A small multi-label image tagger, trained from scratch.
Model: 1.81M parameters, norm rmsnorm, patch size [4, 4], widths [48, 96, 192].
Training: soap at rate 0.0038, 6700 steps, batches of 384.
Rows from block 6 of a small multi-label image tagger, named by matrix and row number. Rows with one number belong to one neuron. Each number is 128 + 24 x the weight over its row's rms, rounded and kept within 0 to 255. All counts start at 0.
Before each neuron's rows are labels from the 100 images, of 14848, where the neuron reaches its highest value: "strongest on" is what is common among them. Only what is clearly more common there than usual is listed. The data: drawn branching plants. In brackets: how many of the 100.
# fc1: MLP up (model.blocks.6.mlp.fc1.weight, 768x192), inputs 96-191
# fc2: MLP down (model.blocks.6.mlp.fc2.weight, 192x768, transposed), outputs 96-191

strongest on: narrow (97); three-way forks (94); thick trunk (63)
fc1.254 [142 127 125 161 105 126 113 133 119  90 107 137 164 135 129 125 114 121 139 123 145 154 156 121 133 153 132 128 127  96 108 132 144  87 100 148  88 145 118 107 124 130 173  96 129 150 163 125 104 108 111 108 103 109 170 109 143 156 129 168 138 112 175 135 129  83 148 146 127  97 118 127 130 138 110 115 112 134 148 139 150 147 128 124 111 135  93 155 126 121 155 126 162 108  90 113]
fc2.254 [ 90  65 141 121 183  89 155 100 138 120 111 130 140 110 119 134 139 111 130 151 105 165 110 131 125  97 129 127 151 124  94 117 108 136 117 154 114 107 124 146 148 148 121 131 137  97 104 127 126 109 136 143 145 121  91 107 188 138 147 119 162 115 167 108  92  98 123 116 134 105 215 167 107 101 158 167 118 115 127  98 133  61 131 122 118  85 148  94 160 135 135 161 114 133 127 106]

strongest on: three-way forks (100); narrow (98)
fc1.41 [119 134 143 150 116 113 122 126 101 117  99 113 176 125 135 141 118 125 120 120 130 147 134 157 174 157 140 135 129 120 103 133 120  68 120 112  98 137 122 169 115 139 152 108 131 149 113 110 103  93  98 121 104 104 125 127 178 151 110 176 102 124 173 127 142 116 160 131 112 117 149 139 137 123 149 125 127 126 160 160 170 151 147 150 136 125  79 173 145 113 131 113 117  99 131 122]
fc2.41 [143 138 116 114 151 112 160 108 131 141  97 110 114 106 122 112 135 108 130 162 131 154 124 142 126  86 125 148 127 135 106 115 118 155 126 193 122 136 126 162 145 125 128 131 130  82 107  96 115 131 135 137 161  81 114 108 162 153 177 132 109  90 163 117 124 122 115 171 121  81 173 148 115 134 118 135 120 111 113 114 115  69 109 134 133 109 179 161 132  97 126 133 118  90 115 110]

strongest on: leaning left (100); bare (42)
fc1.182 [114 159 126 102 143 139  77 170 135 112 100 108 157 124 123  94 100 136 130 117 129 105 181 139 160  95 134 106  90 107  73  94 145 127  87  60 103 122 135 130 136 120 155 169 100 125 183 125 103 177  95 136 124 102 129 106 128 136 105 128 136 153 111 143 124 100 138 159 137 154 128 135 157 117 144 130 132 144 145 122 113 138 120 126 135 140 115  87 146 152 113 128  94 128 152 126]
fc2.182 [117 133 119 132 102 113  99 126 117  97 132 137 127 143 110 127 145 194 115 135 117 158 105 136 160 144 113 108 106 128 127 140 142 141 126 124  95 134 179 128 134 120 140  93 118 117 163 124 130 126 133 137 130 167  92 129  98 118 162 168 146 179 153  85 118 129  96 112 161 133 140  75 155 106 137 126 156 142 157 133 152 142 124 143 119 119 146 148 134 128  85 128 163 129 148 141]

strongest on: bare (100); branching: three-way forks (95); night (69); leaning right (63)
fc1.483 [140 157 161 135  87 131 126 108 140  85 125 124  90 144 111 112 124  89 126 113  97 164 157 139 107 136 133 104 146 163 136 106 106  83 147 130 135 102 149 111 145 141 128 122 129 111 130 175 141 106 104 138 137 131 195  90 140 156 150 129 163 127 145  97 133  86 110 100 190 141 106 125 115 141 127 158 131 107 120  91  98 132 140  85 128 162  39  94 119 112  98 142 124 147 100 101]
fc2.483 [120 135 148 141 157 145 151  86 134 155 113 147  94  96 176 153 162 136 144 169 149 101 131 116 144 138 128 135 161 109 125 124 151 135 132 103 135 133 128 136 132 103 154 148 187 139 152  92 144 127 151 139 127 141 128 140 101 123 153 121  92 108  93 118 152 149 130 132 119 141 109 123 112 109 127  95 123 135  84 142  97 137 128 172 144 112 162 165 150 129 142 138 121 112 127 137]

strongest on: autumn leaves (100); three-way forks (98); leaning left (61)
fc1.560 [ 84 151 150 169 109 116 147 120 143 115  97 118 131 137  95 125 100 180 100 138 146  84 149 129 148 132 130 165 140 121 129 131 179 103 127 127  92 128 139 111 163 138 155 102 148 118 147 150  94 141 152 154 153 124  87 109 119 124 112 135 114 144 114 153 141  90 118 141 140 129 101 111 114 124 124 117 146 155 184  65 144 151 125  87 123 133  98 111 132 135 143 109 124 116 151  99]
fc2.560 [136 128 198 100 158 143 115  97  91 114 158 136 128 114  93 111 137 136  93  89 122 112 134  88 149 144 143 138  83 124 143 128  95 133 148 132  86 145  89 102 100 125 105 129 112 127 137 124 169 121 142 169 137 152  90  74 106  94 131  94  59 110 123 138 114 167 132 113  65 113 122 132  99 115 133 152 134 117  98 128 172 134 134 143 134 118 157 123 121 159 147 137 117 138 158 141]

strongest on: bare (100); branching: three-way forks (96); leaning right (65); night (59)
fc1.298 [141 159 157 135  85 128 124 109 144  86 125 120  93 145 112 112 123  91 128 110  93 163 154 137 107 137 132 105 147 162 132 106 107  82 144 131 135 103 150 112 151 142 128 123 133 116 134 176 143 106 107 139 135 129 200  92 142 151 152 126 162 122 145 101 133  90 109 105 188 143 104 125 116 140 128 153 132 105 116  92 101 137 143  86 124 161  40  93 117 115 103 144 123 145 102  98]
fc2.298 [121 134 148 140 158 144 149  87 135 156 114 146  97  97 175 152 165 136 143 166 150 102 130 113 149 141 130 132 162 107 123 123 152 135 132 105 144 133 134 136 134 101 153 148 186 139 155  94 146 125 150 137 125 142 127 139 101 124 152 120  93 111  93 121 153 153 131 131 121 141 108 122 113 105 123  97 124 130  81 141  95 138 129 172 141 110 158 164 145 130 140 144 120 116 128 141]

strongest on: night (100); narrow (86); two-way forks (77)
fc1.590 [115 141 127 108  76 139 152 152  97 102 153 141 128 160 133 111 104 151 138 133 109 125 162 144  98 102 121 140  85 125 177 160 137 105 139  94 139 138 141 121 142 132 147 123 135  72 104 156 108 116 149 148 107 130 144 122 142 148 133 150 113 112 126 144 160 114  91 155 144 144 128 138 141 111 154 142 136 132 141 138  83 111 148  96 154 131  96 107 107 140 112  97 131  97 114 126]
fc2.590 [119 179 153 172 108 107  97 136 159 133 123 142 142 118 137 148 165 133 111 146 119  94 142 136 119 101 128 127  93 162 158 138  90 165 139 109 129 116 129 133 107 132 127 111 148 140 106 159  93 108 151  63 135 131 126 162 100 123 149 114  28 127 120 134 131 134 141 134 120 155 129 105 126 123 143 148  86 156 128 120 119 118 183 128 106 110 109 148 134 140 100 134 135 141 112 126]

strongest on: leaning left (100); bare (52)
fc1.59 [116 155 131 104 146 136  77 167 135 110 101 103 149 124 120  88  97 133 129 117 120 101 167 134 154  92 131 106  85 101  72 102 148 127  95  60 102 119 136 129 135 118 153 169 100 125 182 127 105 179  91 136 128  99 131 113 129 138 104 129 131 149 105 142 127 103 136 162 141 148 130 139 158 110 146 122 142 146 151 120 115 140 121 124 137 140 114  80 147 153 114 128 102 135 154 119]
fc2.59 [120 134 116 132 101 114  98 123 125  87 129 134 120 142 105 123 146 192 114 137 127 164 104 138 160 150 115 107 108 135 130 141 136 147 120 122  99 135 177 123 135 114 142  92 117 117 162 125 135 124 134 137 130 164  94 126  97 114 164 165 140 176 150  87 128 132  91 110 153 141 142  72 153 103 131 129 155 151 150 129 148 149 125 144 127 121 152 152 127 120  84 125 160 128 145 147]

strongest on: bare (100); branching: three-way forks (93); leaning right (61); night (60)
fc1.704 [143 159 151 135  82 123 119 110 150  86 130 117 101 151 124 110 116  98 130 109  90 162 156 139 104 141 132 109 147 161 132 110 105  76 142 128 139 107 154 115 156 142 127 126 139 116 134 178 145 108 105 139 136 126 204  97 142 160 149 126 171 123 150 108 135  95 106 104 188 142 101 129 109 137 128 149 133 101 115  88 103 137 144  84 121 159  46  95 113 120  97 148 123 137 105  95]
fc2.704 [122 131 148 142 157 141 148  86 138 159 110 145  98 100 177 151 164 135 142 165 150 103 128 112 146 142 132 130 166 109 121 125 154 136 132 105 131 130 135 135 134 103 151 151 186 138 152  92 146 127 150 140 127 142 128 143 101 124 151 117  88 111  94 120 155 150 132 134 118 139 108 119 114 106 124  98 121 135  84 142  93 137 127 170 141 109 161 166 150 130 144 141 119 112 126 141]

strongest on: bare (100); branching: three-way forks (96); night (66); leaning right (61)
fc1.34 [138 155 159 135  85 131 126 108 140  84 123 121  88 141 108 113 127  90 128 113  95 164 157 137 108 136 133 104 145 162 134 103 107  82 144 128 133 104 152 112 147 142 127 122 129 112 131 172 142 108 104 139 135 129 197  91 142 151 154 128 161 125 142  98 135  89 108 101 188 141 105 123 117 143 127 160 131 107 116  91  99 135 143  84 129 160  40  94 121 113 102 143 122 149 102  96]
fc2.34 [118 136 150 140 159 144 149  88 130 157 111 147  93  93 177 146 166 135 146 167 149 102 132 114 144 142 126 134 162 107 126 123 154 134 133 104 137 132 129 137 128 103 154 148 188 140 153  95 146 125 152 137 127 143 126 139 101 123 152 121  94 113  91 119 150 151 130 130 124 139 108 123 114 109 127  92 122 131  82 143  96 136 126 171 141 110 164 163 148 129 141 133 117 111 128 138]

strongest on: three-way forks (100); narrow (95)
fc1.302 [118 143 141 152 124 102 116 114  95 130  91 124 176 122 126 119 118 127 107 125 136 129 124 134 169 160 143 141 124 113 114 141 116  94 130 115  98 128 117 149 109 145 144 111 144 135 107  98 109 101 112 113  98 101 122 119 166 149 112 158 101 116 170 128 138 128 142 116 126 136 146 156 145 122 155 113 129 107 166 149 146 138 154 151 127 116  74 165 133 104 132 104 109 111 121 126]
fc2.302 [132 129 117 107 144 116 160 109 132 136 114 104 110 115 124 113 150 112 147 164 132 153 128 153 118  86 122 141 118 135 122 132 100 156 134 184 128 137 129 168 137 133 113 126 127  88 120 111 113 119 124 144 167  83 107 115 164 145 172 127  90 113 170 119 119 120 117 165 113  84 180 142 115 129 119 129 126 116 137 121 124  86 117 117 140 124 165 158 141  89 138 135 121  73 108  89]

strongest on: leaning left (100); bare (49)
fc1.663 [118 159 130 105 144 144  83 161 132 116  90 106 151 124 120  86  95 125 129 121 121 106 171 135 152  97 135 109  94 104  83  96 146 134 100  69 110 125 126 122 127 126 154 169  98 123 186 129 103 185  93 145 116  92 125 110 124 143 106 130 134 151 109 141 127  99 139 155 150 146 123 137 159 107 142 129 144 143 163 122 117 143 118 122 144 148 120  77 151 157 109 126  96 141 153 131]
fc2.663 [121 136 120 129 103 111  94 123 127  89 132 130 124 146 111 128 155 193 105 135 120 165 104 136 159 137 113 111 105 127 128 137 138 148 118 119  93 132 171 131 136 115 138  91 120 119 156 128 131 121 131 133 133 170  91 117 104 112 163 163 137 178 157  86 121 129  87 109 142 135 138  73 148 104 130 121 150 152 152 127 153 152 127 147 115 109 147 147 134 124  86 127 155 123 147 142]

strongest on: three-way forks (94); drooping (65)
fc1.296 [107  60 121 139 115 124 151 130 118 158 135 122 102 109 165 133 117 131 119 103 123 168 155  86 126 113 142 108 104 129 137 152 153 109 130 111 136  95 134 117 180 104 169 145 101  86 102 123 133 133 105 116 117 121 145 133 153 149 135 131 126 190  93 123 153 115 100 113 131  80 147 104  93 142 109 146 113 105 137  88  96 145 113 145 124 121 110  65 114 132 111 136 134 135 105  83]
fc2.296 [150 111 155 105 195 137 137 134 141 108 147 119  93 130 132 140 158 104 117 151 150 122 145  98 130 103 107 153 136 114 143 122 113 167 105  91 131  95 114 146  69 148 116 125 129 127 124 131 121 138 112 115  94 107 117 173 131 149 159 109  83 115 125 116 133 136 117 101 161 105 113 198 154  86 137 144 164 131 135 135 174 156 124 158 149 113 157 163 121  99 119 194  92 150 123 139]

strongest on: autumn leaves (100); branching: three-way forks (99); night (58); leaning left (56)
fc1.67 [ 86 152 153 167 108 115 151 116 140 110  95 121 125 138  92 125  98 185 100 137 145  88 151 128 150 133 128 165 141 122 128 133 179 104 129 126  92 126 138 109 166 140 155 100 148 119 148 149  96 141 157 153 151 123  83 105 119 119 114 133 113 143 114 156 138  97 118 145 137 130 100 110 115 119 130 117 145 157 185  67 145 152 126  90 127 135  94 111 132 132 142 110 125 114 153 103]
fc2.67 [136 131 197 101 156 141 116  94  89 116 158 138 133 114  92 109 135 136  91  90 122 117 135  87 149 140 143 138  83 126 140 123  93 132 149 130  87 146  90  98 102 123 104 127 111 129 134 123 168 121 138 172 135 149  89  74 107  94 135  92  58 110 123 139 117 163 131 106  69 114 120 131  99 113 135 149 135 121  97 129 174 131 130 141 132 121 154 121 131 157 139 139 118 135 157 141]

strongest on: narrow (100); three-way forks (100)
fc1.500 [129 124 129 138 110 104 127 136 128 103 127 136 172 125 111 143 105 118 146 114 108 134 151 132 157 164 130 143 137  96  75 135 120  75 112 129 114 131 123 156 124 134 135  97 128 138 146  98 100 103  92  99 102 113 121 120 169 146 100 150 116 117 173 128 138  99 153 142  95 126 138 151 129 147 145 114 130 115 171 144 163 137 143 131 120 131  62 171 136 134 135 126 106  90 120 125]
fc2.500 [124 111 143 113 170 115 164 113 140 135  87 115 113  93 121 116 132 102 141 165 119 148 108 146 127  81 114 140 127 132 109 117 110 141 147 182 121 136 130 170 141 133 128 112 152  95 104 128 105 102 128 142 150  85 117 102 169 142 174 137 106  97 186 122 102 101 126 153 122 108 174 143 115 111 138 140 113 109 129  98 136  73 128 132 142 110 162 128 140  94 151 145 115 115 125  99]